Rows from block 2 of a small CTC audio transcriber, named by matrix and row number. Rows with one number belong to one neuron. Each number is 500 + 25 x the weight over its row's rms, rounded and kept within 0 to 999. All counts start at 0. Numbers have three digits each. After the name is the row's rms in percent of the matrix's.
After each neuron's rows are labels from the 100 clips, of 14976, where the neuron reaches its highest value: "responds to" is what is common among them; "peak on" is the class under the peak. Only what is clearly more common there than usual is listed. The data: Morse code for random letters and digits, with fading, noise and interfering tones. In brackets: how many of the 100.
# fc1: second MLP up (model.blocks.2.mlp.fc1.weight, 960x160), inputs 0-79
# fc2: second MLP down (model.blocks.2.mlp.fc2.weight, 160x960, transposed), outputs 0-79

fc1.564 100:491515549464504527504502497483460517503448491558500504517513488524537480484481501507479557515527448472529528508469514503526477523501500493519490504495514440486488486522520465540479494562546492445494527510491483500487528525518505525449546485
fc2.564 099:561471511522510506495545470484503510498516493515479535494529490445472502516511532488520513489542505497500475490489505458533528495517474519488517511543482513500509516527493532475523563529454545509492465493452485504500476502472545501525432475
responds to: fading (60); pink noise (42)
peak on: gap (74)

fc1.638 079:514492513510510508518508524480505479482438496483537474501455441513516504457495514523485494461548492519516523500543540554504495482481515516492526494515455513498525524520529537487498485486497517511552551522476517470506521517493513496542462523
fc2.638 075:462504482510446516514477495519475546504535510467509511500503494479443521540502484479472481509430481449474455499450544477457478478547439513534491524513492529487480496522490513522515503500490481505488518506521499525550488450526495528508513457
responds to: the character "e" (60); reverberation (41)
peak on: the character "e" (43)

fc1.30 126:486490520542492516532488510525492490453477490511505459518505536479509464500497511503526465464475498463493486494471486516527460520457486476445531518501519514481517494473462504476498569498494479484501506486489522437533485510523496508555554478
fc2.30 123:518543460552502503454511462461481492496504515523458493492539519529504511498485563483494504542510485490518537512486471495516517460510519544528489507522493540530536500483474533505507470526470499556507466445530475530456485483510523532521484492
responds to: quiet level (72)
peak on: gap (87)

fc1.271 088:532496526468486529524458554512561522513478505504426486531533526534455516466523473505495506472481488463476531480478486498505534492484513488482471529487480458486516489516492471466491463518513521474522529496512466491517507485513531502466522517
fc2.271 084:436514498498477490473497496512525484503502472485528484445481532502522503539480472543519468504526455481469491473508480480467500477474485493512495477543564536498496486505496463492527536477534455520493505483474522509520439521539486503517518524
responds to: reverberation (97)
peak on: gap (93)

fc1.401 094:527532520471466493517530504491481524517466531471485471504492493486516488532482527478493501486497461528488499504462518500465521504532523530476539539505456478490523510557491502494469470492507448510495524452559493476450544452514536517489513505
fc2.401 096:513460485488513498514467448478507464495524538483469514483528484494493463517504480530497491479481569526508482512502499471503448537539459473499513425499501498501530498540495501468501488511506541471465487427521547457525514492479510480480506495
responds to: speed: slow (70)
peak on: gap (100)

fc1.92 089:515534468484521534491494502520523506516454538474523481457497491535523536497471507472534472480478473478541519491465466485489484494488540502478519515464487454508477498469470513481449465467482503498492479476456497508515520512513527511497497487
fc2.92 100:562504492468447477483488498521526512548493447519477513478509479536521518529491465524466462445529507476467480469517539460518456476522463487479511479475506501489495477473507500537483515479500446480495495494487453521494499496513477511539498510
responds to: speed: slow (65); reverberation (50); pink noise (45)
peak on: gap (78)

fc1.206 081:477507489514493505529539543483472517525466488501455515517502530480491521502518509539487479465501466508480523514482537538504487485474465529490537514458446478494490481530534481503539485470465530489531485492466528524503510485471453466461455521
fc2.206 092:481495496489506532475485523532516539458463499480497496521524519503480501501484465488501514551489472505523453514512460466519471528452480490491507513485523541486533508479468493503459496528483513492489504514495510517482438532520485475500504453
responds to: the character "e" (67)
peak on: the character "e" (53)

fc1.625 092:504523487532532479543526486500468487517496490489561454505521463468493514459493528520515454503500487491480532475532477522445558486533511521506485503507469511496479524497518462486512550514539488543509475470547514484468510539504523473537493498
fc2.625 083:474500471484486474500519519478493481505503514542487482531486505511462500497512490485471516536506522511485535539499489461478441473463453524529498533514514507482471473481506539540515495456462488478511511498463478510521467471508509479505542546
responds to: the character "e" (32)
peak on: gap (82)

fc1.500 093:483494505513453518503489487506469499464464470510530524519491477509542493475507506507516476530501545478513500501454511462472489519540488504485500487491502487513510526485506447525527480531456497466507490543523515494538504520470500521486454477
fc2.500 104:472463502504461475500472487493487442468502526483511518551496528472490491546486463501527517480474538505473524504511497508478450466513500472518537464533517477499475483470477543493471469509504478514449485482551464485481452498521509527461493475
responds to: reverberation (60)
peak on: gap (61)

fc1.127 125:500494534486504487544476526455507477529519462492516497534472472475482477528491500476457515468535548484512498539531533537475484508497507516465489444493488535501482521511500518511465523486548483536484489526476515482486485507458457487544493511
fc2.127 109:485525461495464505457541483469464472485473525500521524458460556475481490495483495503490512511476479538506542483496494454496533528512477500540535505502464504507534490488484531459495473519462487528493566481513515493507503470512494510481490547
responds to: fading (97); speed: slow (66); quiet level (59)
peak on: gap (71)

fc1.4 082:491467513475494436476486467516519540542503490513485502494480505527504477509530492502496539474504504459477466488518535482527470521507503476514463475521487482485493505524545477488474476527506543450503461500537490474522498518464476495472552468
fc2.4 098:483522509498534515506513504533506488484488499530511493541484473468479493442472511509497528489523508479488502507459522508538484505503508526497527508512464538518525512494521531501489492533477486507502452527475512513458493512492461491487548517
responds to: clipping (29)
peak on: gap (98)

fc1.54 098:524487522470508526526487528483523506446496508481478515514485513472476542477506482508510465557474515491484497521516471534506471516470498489513466509479481499552506495478463451495467508539512508487467531501533513484461538477443483514507498524
fc2.54 090:538492443513484484477505518520522506523473503505537491484481479513537476506478499498507480490537521542465532498508537518471514529513503522485535505469514525483501494535504521495498478485492503479517432484490546510484480520488472540509529475
responds to: quiet level (70); fading (64); speed: fast (64)
peak on: gap (100)

fc1.196 100:491459526502516485436525514474486546492479520477522498504469474444488503504555464501525511524540524496508497508534505485479518468473502516486485531505465531486474478538515467457481508557480515536449488508545490498486461496485502517497486487
fc2.196 091:499500470513515511534502534534499464492521500472479500509479546542521478481467501470496502515460520508428513494474484487500503469512474519464537503515556478509501528515460526539505503484515523462510469504517499515490538525525501511515457490
responds to: speed: slow (99)
peak on: gap (100)

fc1.256 089:482478461497486522497499495484494511499491470481541525547474528482460499504523462500466515476482477477518530497465493508495477506510536515509494553481478468508502492545542523494531484489547512537499480429454522464482488555507526483494468527
fc2.256 101:539508506508496462486564485486552467492484513539518481489521501478501512502525497477514455540479526480552510513518500489526513536485473505519506465516551530494483465427481518514504528458492484496536484494549514517463501450495500468472531473
responds to: speed: fast (67); the character "e" (34)
peak on: gap (72)

fc1.435 099:473509488500522486477504518510482477514491482549523533495462523441460532470494471500504536511468536476494516451491511463512525522478492477489481540476531529502534476550544529507470537486516472484478503524517529527512487519475506508494513518
fc2.435 088:547501490461490526525514493498493559481521491473516532521501506503515484539516522533511442524538490501441514486504534517529485500479522506474525503532465491500456542476480471539513474556519500521484482467484502511483533480528470509475464489
responds to: fading (75); the character "e" (36)
peak on: gap (94)

fc1.738 105:507512507469495512539529528553469514509502467482516499479423528529460480512515448505480472470502498489486499510562526465491512511491495514486475501485537491535528493497498526527490491483493530522491518536514476532543534485532466508470537506
fc2.738 110:487497505483475466521473539483485499481475527523500516489492484499486481475482492501558499489533511518442488495498496492513497519504484469505503476493490535465481489504449510492558489490523526517487466479510560460535498487533471516510527513
responds to: the character "e" (48); first character: e (39)
peak on: gap (73)

fc1.562 099:468489502498492520498494491464476496500470500490523520479489492554507486512462480521477495469529519510530491476478523463516528509528499510523488458528516479529551451492510496457523462501539523504484542482511518518485504476497529482504506524
fc2.562 108:491497532545528510559500517486533493500506521551481479516512503481498535469530501519547561515498508499515516519512484528505497457507524509470491527485495508523520505488547504501493517517502476507550492476520439472465477515505505517495480512
responds to: fading (73); reverberation (42)
peak on: gap (92)

fc1.514 098:478512464535487488505518480474480490511515512502482493470500498499506524458485513469483513477480515476531489484475503477494512490477552497501482550517462527494517491479539484517524487507495531462495481493525513477522509469472524497500545505
fc2.514 106:545472516491494512470493497523528506517508515496462491495520502514530473464489536497508542432523471585576517524514509506504467535505469530451477462497510495483514535503517516434512526484525512493513476478470481495501492496493480507488525534
responds to: pink noise (44)
peak on: gap (98)

fc1.37 099:463512500505500470479504492507481502443497482522471514524510502530510534520507448504485512504483505502501530483473513492513516450484547477456477528510493488527491488501487473498454537523496463468499525469554497459495534461477547501539495471
fc2.37 094:508485480457512476515477483481515500495504570474460480499503459487472486499475533511502503480449515486498496481491546517511460514535453530494519501527526536507509509540546487562547440512494534520511479545445514508504506554473490463429473521
responds to: speed: slow (63); quiet level (62); reverberation (44)
peak on: gap (99)

fc1.184 091:469521485476545517501498484515501490451524436491458501524509528496482505511503512515490474501494533503542503465482515493511486509491452494498464522482532462461548478534494556532516527518461466495502526504532550462531526516541500488489529500
fc2.184 100:525483486526481518491508545497521493521485494504521498477510534500477471455473529529517553489496485513559497506488527491510532493487478514457506490494501535498522507475526463533498496489498486522493476463497434502504508496507494440543493497
responds to: fading (78); pink noise (47); clipping (27)
peak on: gap (68)

fc1.333 095:488498504489535533520528515511470474524475481487511492487509488506500510485493485520499534514477500523491502522497541483473458455467518506493504499501485450555499443505521528450539499541523536535532457452514495521502494479538513463525511499
fc2.333 092:473510524466500528489474543498470534496498517509559490495462485523465509488516532432479492505501509510517533473529501520507511537533493482495512478547523493501539508491526489530521531527516482499539481498435456484471496548486491491488485532
responds to: quiet level (88)
peak on: gap (100)

fc1.322 101:478519493475503507509484526538496495483485467503470527477522477510533487505504484455481479451485499501488518498478488508506513479450488530492528506469505496565529515450533500521470516507525504487504512469495524519472541540476525495480544506
fc2.322 114:489488502514500489503473471446527507498487480527506457493519492499509484523517526573482523518507532458525502474536476512479533508502506525496513456491509472476518468527478500488487532493459456500532506513517449493470475489483504484535479533
responds to: reverberation (69)
peak on: gap (99)

fc1.31 086:521534464518474511531537487478522491500520509514503488493531509504524508529498515499481524488470522517479478531515506517509521519503465510484487479499474465491482477528519509521479556497498514460484527534494513555522508451519506498479477496
fc2.31 084:526493540521490495495469520554504532531477479476489544527476488480482507467480522489509544517538450476491513558496492496490499489481541485460471509500472510486513488492477539535489458502500497482516527533482486482475462534504515501461500489
responds to: speed: fast (71); the character "t" (57); reverberation (50)
peak on: the character "t" (42)

fc1.381 082:509508512514532465510511522498464524508466476537499501498525483545491490498477482467510520480535480508471507505511530508532473512502501489503513495534496541476515499502498491488515484460503486478494539456516500503463540467506522549484560478
fc2.381 090:512475523507493529466517505513522542540499501491484510498483467469450501513512542523498524490531555499486487471541544509539541499494478485544472517471487439508551459473530461503501513518495501522502503470484485479517438501493512497503477518
responds to: fading (66); the character "e" (31)
peak on: gap (97)

fc1.248 097:522574483480539497524490502513516527525457512493481516499478525477478531481542490521450515530517476508508465497491541533447490487517490492529492477508495557467538491470473539539514487525526485486470485476486497503463507498534473518520488520
fc2.248 083:504483528554493513503499549498499512491502504505538522527535516500494522561493521500512491501464541496524502463491502475536487516475539512447479517444461521525479495494538490477518522490507465538466513479528481512551484530453502524503494493
responds to: fading (66); reverberation (53)
peak on: gap (86)

fc1.403 094:494518490492515515492525514543520472516474487539543506526550520542512525484517476530530433513470496463536514491478520516479490514555511475508508479489510538511499477507528504461513490494549530532496494509465494501508504471532524471553473487
fc2.403 090:539467492553486566512475539477519482521512494482485486467497492531499527494491515502519525504517484523488514487501482462493560507478541463487499497506479513469460485493470493483515500505434459449544488509473498507495463526491475508477526542
responds to: quiet level (80)
peak on: gap (99)

fc1.531 106:537500511496474530481468460496507495504522498511511500510488506534484508544479458528508528473467517503481526490499532509496462478490502521479500548490475461475471512519520453483550504521512471472532482519516554467488487460506543464480461461
fc2.531 106:511506472521496481548489460456531530529502526443498489525511489493520490508486524490476452451500492495492496472532465538505489484507517472488436498493495455510502508548504473538515514473510504504520493513463500527516484488511508514513510519
responds to: speed: slow (72); reverberation (50); clipping (33)
peak on: gap (82)

fc1.230 108:463516487528451485517484499515489536476505480484457507482493462480491523475483495550483484463491453516487481472514474488476502445541467494463541533504471517518497506515479500456512507557469505492540493458504531494520474512524463486466518521
fc2.230 113:533475495506544501515528466500491483517491511472516488500474494464489471530502478477479540455494473519487537472495509528520511485517458506515532505494487459472510496540489503507468499529466525469522531530533544537526515520497481541532462458
responds to: the character "e" (76); first character: e (67); speed: slow (63)
peak on: the character "e" (71)

fc1.597 090:494470531535484453547497505431469469533468503488498476457514496492499496483518494486507459507501501482440448480544514492569501509491480529497513485467499498472504511477483526491499480474478534510512528524511530492498501545445459536470484503
fc2.597 088:459503494518524505473495470497484462476515482521514507510484515505454475529462488509472502458520493481532559547450479511500479455471494465472524499539504468517515507515478476456491490555496436516498470481553507540501489480514514480548486493
responds to: speed: slow (74); reverberation (50)
peak on: gap (67)

fc1.635 088:537490531495524474465519486535508534473450519509464538465491532498465544479506528511512472539474528485456462520509546523495508504508528541485496486521486481488512485523493534492505479465506536524519478471469500492480501475530466470491545482
fc2.635 078:520509506504504538509479530538519482516546491514530458530511510520491525495501515504508543463496503483503511488498473492493492516521476459523486472532534500511501505512467484490459493518553526498472480517529486500479500502468504528537451458
responds to: fading (63); pink noise (42); clipping (25)
peak on: gap (70)

fc1.231 108:501494445503509486522527450521486502512477499516501520525483458479486547497482515555524516468488520570514471490521479483512494525513483467499492497526481472504458459488494529478520526490469483517470495453515513521548491459496517544441482480
fc2.231 125:514488518508497504520507507486520510486462515458471486513551556499461476497531499480471516483526485480475487533541490539530525506536475504519454521466539533469496506464485489492534498476538472511483520459472479538500440477552458521475521529
responds to: the character "e" (94); speed: fast (79); first character: e (47)
peak on: the character "e" (90)

fc1.558 104:519488518555489475447539467494538531533465516454525497477518532505515493561528495552493495490527485537496530485447510495451545507529468465492463452529516522437486472515468496502489527489503457493535476506507491474490500478485512480510455498
fc2.558 102:540512482480494526486476554505588507491520505480487489510487519502515490507482497470553515539470498471505482518521519495512475519479486493495549537473516496506490490501530477512490490513479516472440481504507555498533507517539523494506497504
responds to: fading (93); speed: slow (76); the character "e" (38)
peak on: gap (76)

fc1.446 099:512493506527529513502515491519494515469526527485532487529512511538487517514462466483473501508489502477483509487476545474474474494516557507516528468491520489452491505518517502530456520500465457483530480523468503516467507439483503509488514477
fc2.446 095:507478526478463513496476498527474514477544477526497521451478492508520507525518495558543504504467479548522470451501459445507514498472497471475532507518511502487524508515501494522465484526492462448518488472516438529548485531520514501454500505
responds to: fading (81); speed: fast (72)
peak on: gap (100)

fc1.673 098:526510508519488513512514487494546490485520497490481491472499481524501448496486520546488497507483493479500473482557510484497453466481534530522505496477519475487519481500482532548539489460517497516536468506491479544461443479518518483490500505
fc2.673 104:499562447508512446493492497517474446498500485491486503466527491496475529482511478498485504468527505506526492513486445489485479517514520482483485488537492515462519521500498496516497509527506469469540503538454514475521537503442520504543510503
responds to: speed: fast (83); reverberation (38)
peak on: gap (63)

fc1.472 105:434544487454505493539474484489519476494451508515514503499480503546524524562520478526522429489534528489491551511470524501497516478493450545511518507523482486504480497505539473485463496518503489523527541465493522501504485497485477500509509529
fc2.472 105:485484491521501500456540506479465514453482512529512503476498475488500472459500499511476525491508494491524487464523499490488507502523486522550493479497502537520530447511461532490514481505512502482485553487506518517499483475506503528492453528
responds to: the character "e" (53); reverberation (45); first character: e (33)
peak on: gap (88)

fc1.395 112:476463490476525482506521489464518505507481492516500470517531495506518457515513533526450486462533474465503469510486507513481475541534463504472535547498525514512461493480522546497484491499514549503485522504496499453492537481484449499512511511
fc2.395 119:448529520504548538505491517475491518524491491516526482470482524481437507498467475533530530495503516537494523462552534475485495457495495478497518536540494478470524495470540482466536508502509467457513499507499519502466491477491552457483519538
responds to: fading (67); speed: slow (63); pink noise (58); reverberation (43)
peak on: gap (73)

fc1.766 088:468518486486482495520539509521509471478538506519479495518565478524479514494550481484492500533470513549525497536509458508519486478499500521515467508480517506491463481436514464480464468525518479535456499503499525467507490504493531498489495488
fc2.766 084:524555510427459517474526506511493534534495471476469531470484483499489526490506512522489524517496508477497504500499530502494501519501519521503498521537473518538457467524522512549526468461509517498517479488513440506460507506512475504530462527
responds to: reverberation (60); pink noise (54)
peak on: gap (93)

fc1.13 093:482468475485482525510462516493496520537508498524535511498469494537488539535469501505471464482478520505492443504455512495525479475505466514481459557483512480466504504474519573514478539504474495490494457456489459528508495489534535469491481464
fc2.13 092:508511506475499504434505510490492507482508517468502452528458498499515471457469535536517481469497512465485508475486477522485540515488536505465503487559496506478498493527526506517508449496503488505512520544523527499485456512525491551504487476
responds to: speed: fast (100); the character "4" (39); the character "6" (31)
peak on: the character "4" (28)

fc1.185 125:464533506519520521512520538503542512482482502547486504462480522525463496509505539475538525562517533497490476509513544535471538512474481484495488508536499555515536488474523471549474504509532512466487520475475536510495525529488487490508481503
fc2.185 119:511493511485503551470433492525499518478483517493537497480541498506566527503495484516535496484525515513484523519491508510533492481473501500508521478495540465494519537523510517479522491499491481496534472474480496514502472513467522508421474487
responds to: speed: fast (100); the character "e" (32); the character "i" (32)
peak on: gap (100)

fc1.645 100:511521458520478498526536496470489505475479463472477513437533459521487494546495491513454546501483509516509503479511493478461510485512530456505483502497487514522545525470487481514503497521470498515541507553548503481466496503448511532498513544
fc2.645 098:511491501538526511492470510493491493542574489550525504519508517494509480456482543529525509514501454478495500538496523484493523508522518473439507519491504495529499499544513513466511476515540485463528466466475536544508526483520499513496496439
responds to: pink noise (65); fading (65); clipping (30)
peak on: gap (85)

fc1.72 083:518500472491465499503508511503514488457532455503461540503500549502464468503509528533506523498483521483503526521501489533535504537470515484523507453521482478542453460481473478494496487536487512514471511507458484550515474461496512537511508449
fc2.72 091:485475515536523502480479524461468461504498517520505472489435472466543469469483508457497513499492480512523542482467472492496504454545497528490494498468499523550518475521517514486469484536516514508520505466505497512497530519481473515485519490
responds to: speed: fast (72); reverberation (64)
peak on: gap (87)

fc1.125 099:489533496485540509533516508495519504515487490446458452477505464526467544472476496492501487537508488555513475524487521498519495526532511516545464526495493469515499503526466494506519494533543523524524522544524473477523499474478483474540523493
fc2.125 099:513490490491479494509477484481512514483508511552521522482499524485518472497536486538528521481503520472504470441499498465484459501516469498453484453491498547482514534491540498473498513449460511486509491502497516517484514501493481467447511550
responds to: clipping (28)
peak on: gap (95)

fc1.157 103:502531447485525506508516508502503529513489513498451476487496467538521464474516492451507453480544501520491523513504545492525543489480542515525470478514488515513502455479506529512499468492498468516489468534513540520523462498547540495457517543
fc2.157 098:500544532495451493509507521487461539494493516546553521504523522515467531492544510539467555536503506508543454453522489519518485506537500469494504485518479490506542465521537514514481530523515550522500504507494467502461499508469500494470515491
responds to: reverberation (55)
peak on: gap (60)

fc1.114 099:479466500470482489499491529485518518522505521510543499504519510448487497468523501496457477506447522468479495531481497530521517523479518528442507443491505517532477505477535494497493480460518494548477508537482534517465468509480483536526512536
fc2.114 097:520472506460492496505521471494537494488474506466511523485488510555503482543521500497540502529516511521506525496458470499510520473529543521533511533512459504511479472526476504500486500545488518475484469481534504502547502494496454513493516488
responds to: speed: slow (78); pink noise (58); reverberation (36)
peak on: gap (97)

fc1.430 101:490526489493518437491511480509502514481488471494504469467472507466467568507475526480568502567477524516525506476502506478464516455529500510513504470456514533482451507492496495542516475486511514530515464467524475524518476511510503509471562504
fc2.430 090:493520520465500496502476507467535471487501493488512524520491488501506509511511504522434518466487483485484485539517515471486515480502527466508512513459483525553524554457478478520525552511499513474531492518503484438489554460513525477495481501
responds to: reverberation (38)
peak on: gap (100)

fc1.135 097:503494458474517550531519455467509467514526548471507504499512540480495495460497525442500556507458508491465536462516474509524511531464530474488505518519507470508491484503503516495459484507516522504489506525490526504531453491466481491470531490
fc2.135 096:491479505529508490466474477504485447494514479566443507492478495468505489466535466530489475495473509474494455525484491500531469511487485514458540481459522504493522516514485461478488520483494472499504506463522515464513514485537480517495526512
responds to: speed: slow (64); reverberation (53)
peak on: gap (100)

fc1.166 116:494517537513483541466469539483520547475544475488505490485503492484511473448532498507516492500470506504472538493469478483471470517510490519494488491487470516510530516484480501522487492511523504490531539435527532505507529489493498472528471496
fc2.166 116:464468502547519462500499485518481484514504506506480470493449475518489512496468488521510493495487477560531508509495516514521461506448530540440462516538482496507494491487458492508494495476507522533515500471518527511494509536513442501532528514
responds to: speed: fast (79); reverberation (58)
peak on: gap (83)

fc1.475 100:495531472498517495496507479488489513514548514510522520529490483479523502509481458489524478484446520483513485495483507494458478504532487468494503570526546519516468519516478531491499514457467492495542481486523477505512443477472489499474551488
fc2.475 092:532462489499471509511476487473457480518493497500485532484553507503479464500491514538487530489503502556494496496482468463506485456493524532468537495508491481501539488523530452509545506500520527515500492454487518475498489531466485507473452494
responds to: pink noise (49); clipping (40); reverberation (39)
peak on: gap (91)

fc1.211 107:426472479494512513483470494485483511470504494540473468441482507516488501546522510485460501482516520489489500484482521531469477523494496521513483515517477493479485488513537537517527498503486484487473498460560490506513459442532458473490489488
fc2.211 095:536531553496453491505485551545527507518487493481535519519477497483482496482474487488530482496497484513541494502491517474502536494499508521474510491513480514553527479488486530494521469523488521531497508468485510482476521553488554500457522475
responds to: reverberation (92)
peak on: gap (65)

fc1.755 094:499472496491492556554538481500466482461510516526524487527503486449468506477526479531485494487543526504519489522527542521469513520537467489507489531543508461477525507487517463466490513485471506470509469492492525508496515478505546492491489493
fc2.755 100:511559443523519514483477545518555496528480484491477497508489543588491513521494503500501447495515500476515446495497491488533469498498485464506495496516508540473549514532487516495468509436516510509464525457495463496442491547545476503481525528
responds to: the character "e" (36)
peak on: gap (97)

fc1.373 111:480492510507496493517515518474535502506524487518525544523491517475510470549485439498489465550481475521506478531473519485506529459497465527449502453466497483459496495545501519508504475486522533496465506552509473510493467478461509528478515485
fc2.373 099:475532525558494500484483454519470523497457538459490481497475508501484490488441520486550505466511515528467521516492471553505530498464507517512499508491491480537438488467510514468506523537510479500465474442478490527504512529514472501505473510
responds to: speed: slow (84)
peak on: gap (92)

fc1.701 103:529507465515469560503496462491532487484506509504486556513499514461525502492529497502498480488502476504512486467480489498498539493485477480514473478505482503533524483476493507511457541493499485508520522463526497532502490423498491483528552547
fc2.701 102:518537491531549484482501523472442495496496537497546491507533527523509557500493502491513471488502479527490494514480480509504469527467500516489531522504512480482488521515487499515537443533466487467537509458533498484498486537507478558547431495
responds to: quiet level (62); speed: fast (62); reverberation (47)
peak on: gap (75)

fc1.11 092:461482501505521498480469494528471469497468493476478511490526431481501441487507493480501505474513492450505509468522529501486522527523464529496508479485482516510487498517497492523475486515495481454526474510507517512480498504539500508506503535
fc2.11 085:503471473523501488465515491515473488518552483521505478532542526526525531495472505490517537478483440477500495446494517526517459468481544485477485476507448507518537520506511505511519495554520502504448538493509490464465487496513486522506496464
responds to: pink noise (53); reverberation (50); clipping (27)
peak on: gap (98)

fc1.164 098:458470512507491503472439467485526487511524481466526530485522501505546466493542510504502482473457546501496509519533535473483542475487468533517522499553481487503524515510467477497523464466509535446531497502504485465486485517516456505483523495
fc2.164 112:503487499534503490478529520555515492496485471493568517475495515467483484481454518493490511504528481529513523479519503519556491533492541534489498465487456502514466484514499515428534535540478485518502487483508511455543501495477544517520481521
responds to: reverberation (93); clipping (26)
peak on: gap (100)

fc1.421 105:492508494522511502520554508509472428508510505514538494497468512450519483506473485525466497492513490520559540534515467505452499537478469459488502520536483447503488485524484497539502518491486497474494490489498488501542475474472511483480506514
fc2.421 097:473502473465524482521470494489465524451509491483497486517478577490471500527485500467489483501511486491444489558549541473500486515469512503487501499455522547498482452467496506492511497511563497541483555446460521498509508477548454509504514480
responds to: the character "e" (71); first character: e (68); the character "t" (36)
peak on: the character "e" (29)

fc1.149 093:487499502484522489487502481535469452477523464514491511553486493472501482497478472514477485513512498483517504526499533521437501465495502469465471543527502523481502547491494483534509514557508469479476505488492489533503534476516540496517514504
fc2.149 092:506491493490472491496465510427516504520501512490454469475522519511538468477516489465497569467499481542513508467492503513511529499483499509500475513514486473494479499542519501474524501467523515483534499459499484513492479460468482525512504508
responds to: speed: slow (66)
peak on: gap (77)